python train.py --encoder_arch="resnet_bottleneck" --encoder_weight_standardization=false --decoder_attention=true --muon_scale="match_rms_adamw" --lr=0.0048 --nesterov=true --epochs=6.4 --final_lr_fraction=0.05 --warmup_steps=290 --adamw_weight_decay_other_params=0.01
Rows from block 4 of the decoder of a small image VAE, named by matrix and row number. Each number is 128 + 24 x the weight over its row's rms, rounded and kept within 0 to 255. All counts start at 0.
After each channel's rows are labels from the 100 images, of 14976, where the channel reaches its highest value: "strongest on" is what is common among them. Only what is clearly more common there than usual is listed. The data: rendered scenes of toy objects such as cars, trees, mugs and chairs.
# conv: 3x3 conv (decoder.decb.0.1.conv.weight, 192x192x3x3, each kernel summed), inputs 0-95

conv.152 [122 123 111 141 116 187 146 166  83 103 151 161 130 114 154 121  97 172 121  96 131 174  92 155 135 120 135  99 106 118 132 138 114 120 127 149 119 146 103 128 157 142 165 137 115  90 111 115 125 145 141 109 104 115 161 136 148 133 104  99 117  88 134 115  99 112  99 113 113 136 149 171  93 145 133  83 134 104 128 182 155  97  80 127 164 136 158 155 133 146 107 113 107 166 128  54]
strongest on: green object; its colour: green

conv.163 [121 134 130 138 154 114 107 131 132 103 139 142 148 153 152 129 140 157 138 136 131  49 123 136 158 141 124 118 139 108 113 141 139 117 128 137  90 126 134  81 139 135 194 148 109 153 127 117 114 147 152 144 166  98 151 102 133 150 147 143 133 105 122 117 124 133 132 132  98 164 105 147 118 102 156 181 134 128 107 127 167 108 155 110 142 132 120  97 125 201 110 140 135 145 117 126]
strongest on: green object; its colour: green

conv.50 [160 147 143 139 162 168 109 137 126 105 170 100 130 112 129 122  79 132 146  47 160 140 144 113 124 132 149 123 149 117 131 129 135 147 117 130 101 164 155 143 111 151 142 187 118 148 130 123 120 123 113 136 137 150 125 136 146 112 132 113 106 117 113 113 108 128 137 176 156 135 158 190 134 133 135  95 108 116 114 157 144 149  97 136 137 137 102 114 145 140  91 136 155 153 122 105]
strongest on: green object; its colour: green

conv.57 [120 111  80 102 122 121 149 126 125 142 134 123 120 106  83 124  67 130  95 125 131 153 160  96 128 117 158 124 132 140 123 111 124 131 140 110 109 168 137 126 128  98 109 116  78 126  92 128  97 105 113 108 123 149 112 142 135 142  99 110 102 111 118 106 154 152 112 167 119 160 140 128 168 126 118  82 126 138 126 137 145 132  96 127 126 159 124  91 139  44 135 130 123 109 126 111]
strongest on: green object; its colour: green

conv.182 [149 195 179 174 115 123 146 112  96 140 132 132 134 170 122  96 151 111 117 135 119 163 151 156 126 122 137 130 128 150 139 144 129 123 135 110 163 126 153 135 118 135 145 165 129 143 152 123 125  97 187 120 159 133 142  95 162 124 109 120 130 119  96 127 120 120 142 135 113 184 117 145 109 111 167 145 139 102 137 142 175 130 114 127 144 137 144 171 120 216 149 109 148 100 139 116]
strongest on: light from behind the scene

conv.53 [136 150 140 162 153 136 117 125 101 171 139  99 109 144 106 145 107  56 113 117 134 131 132 140 181 143 179 104 141  89 103 138 133 125 120 116 133 193  78 123 116 155 141 102 104 143 132 134 144 121 124 130 116 104 104 108 148 145 131 123 124  97 107 159 108 138 175 157 133 133 122  98 113 117 120 103 122 132 170 108 142 134  99 145 104 125 132 111 142 117 100 119 144 128 105 122]
strongest on: black object

conv.132 [213 136 112 152 127 111 143 117 113 150 120 158 122 142  96 119 116 116 107  97 170 145 133 128 175 137 150  89 141 126 105 122 169 117 111 151 151 137 106  91 133 138  94 138 127 155 191 111 116 144 161 124 117 112 116 189  54 171 142 118 140 110 129 109 105 132 129 155 146 151  97  77 114 137 107 150 137 143 135 150 145 107 169 128 125 121 113 172  89 148 112 118 150 145 110 113]
strongest on: green object; its colour: green

conv.130 [113  81 120 107 141 155 109 134 168 120 140 190 114  94 125 133 180 131 134 117 178 114 116 142 130 150 117 102  88 119 143 126 140 137 106 124 156 142 127 130 102 121 146 110 101 110 121 126 142 108 122 115 152 107 136 134 156 155 131 162 129 135 148 103 115 112 134 164 160 109 150 113 125  98 112 158 106 146 117 135 111 160 134 121 154 102 152 150 122 146 150 134 118 124 134 130]
strongest on: black object; its colour: black

conv.171 [156 107 136 130 116 130 141 151 117 129 104 150 140 149 109 108 128 142 114 145 163 100 152 133 116 106 136 135  66 122 131 139 126 157  82 116 144 110 103 105  76 137  69  93 103 118 162 119 122 114 121 114 123 161 138 149 133 145 105 105 167 117 136 123 123 136 105 113 115 102 102 114 136 115  81 123 117 120 119  85 140 139 119 134 140  93 130 118  94  74 139 160 119 108 131 111]
strongest on: red object; its colour: red

conv.28 [140 144 132 160 140  91 149 101 152 126 140 105 167 163 107 101 109  38 158 134 150 201 174  98 115 118 164 133 152 127  90 127 124 124 116 136 138 109 117 144 127  92 147 154 156 131 132  82 126 138 143 127  87 148 120 137 156 108 146 128 131 144 142 138 100 113 108 144 101 164 132 130 130 120 150  85 157 124 115 110 179 134 103 122 125 126 125 201 137  93 144 133 117 153 110 120]
strongest on: white object

conv.164 [109 106 117  84 168 124 126 131 205 119 111 117 139 101 142 126 145 195 159 138 135 118 123 112 155 143 124 146 119 109 117 138 126 150  91 110 148 163 127 134 141  85 169 119 136 151 155 110 130 104 131 149 135 116 121 163 120 139 136 140 137 142 140 113 121 139 135 151  95  92 123 119 144 132  73 121 115 147 128 141 133 133 150 124 109 133 147  88 149 163 158 156 142 103 114 133]
strongest on: white object

conv.33 [182 141 159 154 123 116 132 166 133 137 141 146 182 124 168 117 171 139 116 136 122 109 109 140 127 113 148 145 141 132 133 123 162 137 125 109  92 133 181 118 184 114 146 125 108 140 118  71 124 113 132 141 156 161 138 149 159 114 131 171 118 145 137 163 126 106 114 131 125 110 166 131 178 123 158 135 116 115 110 151 150 128 171 127 149 167 136 159 134 160 126 147 162 141 175 117]
strongest on: hammer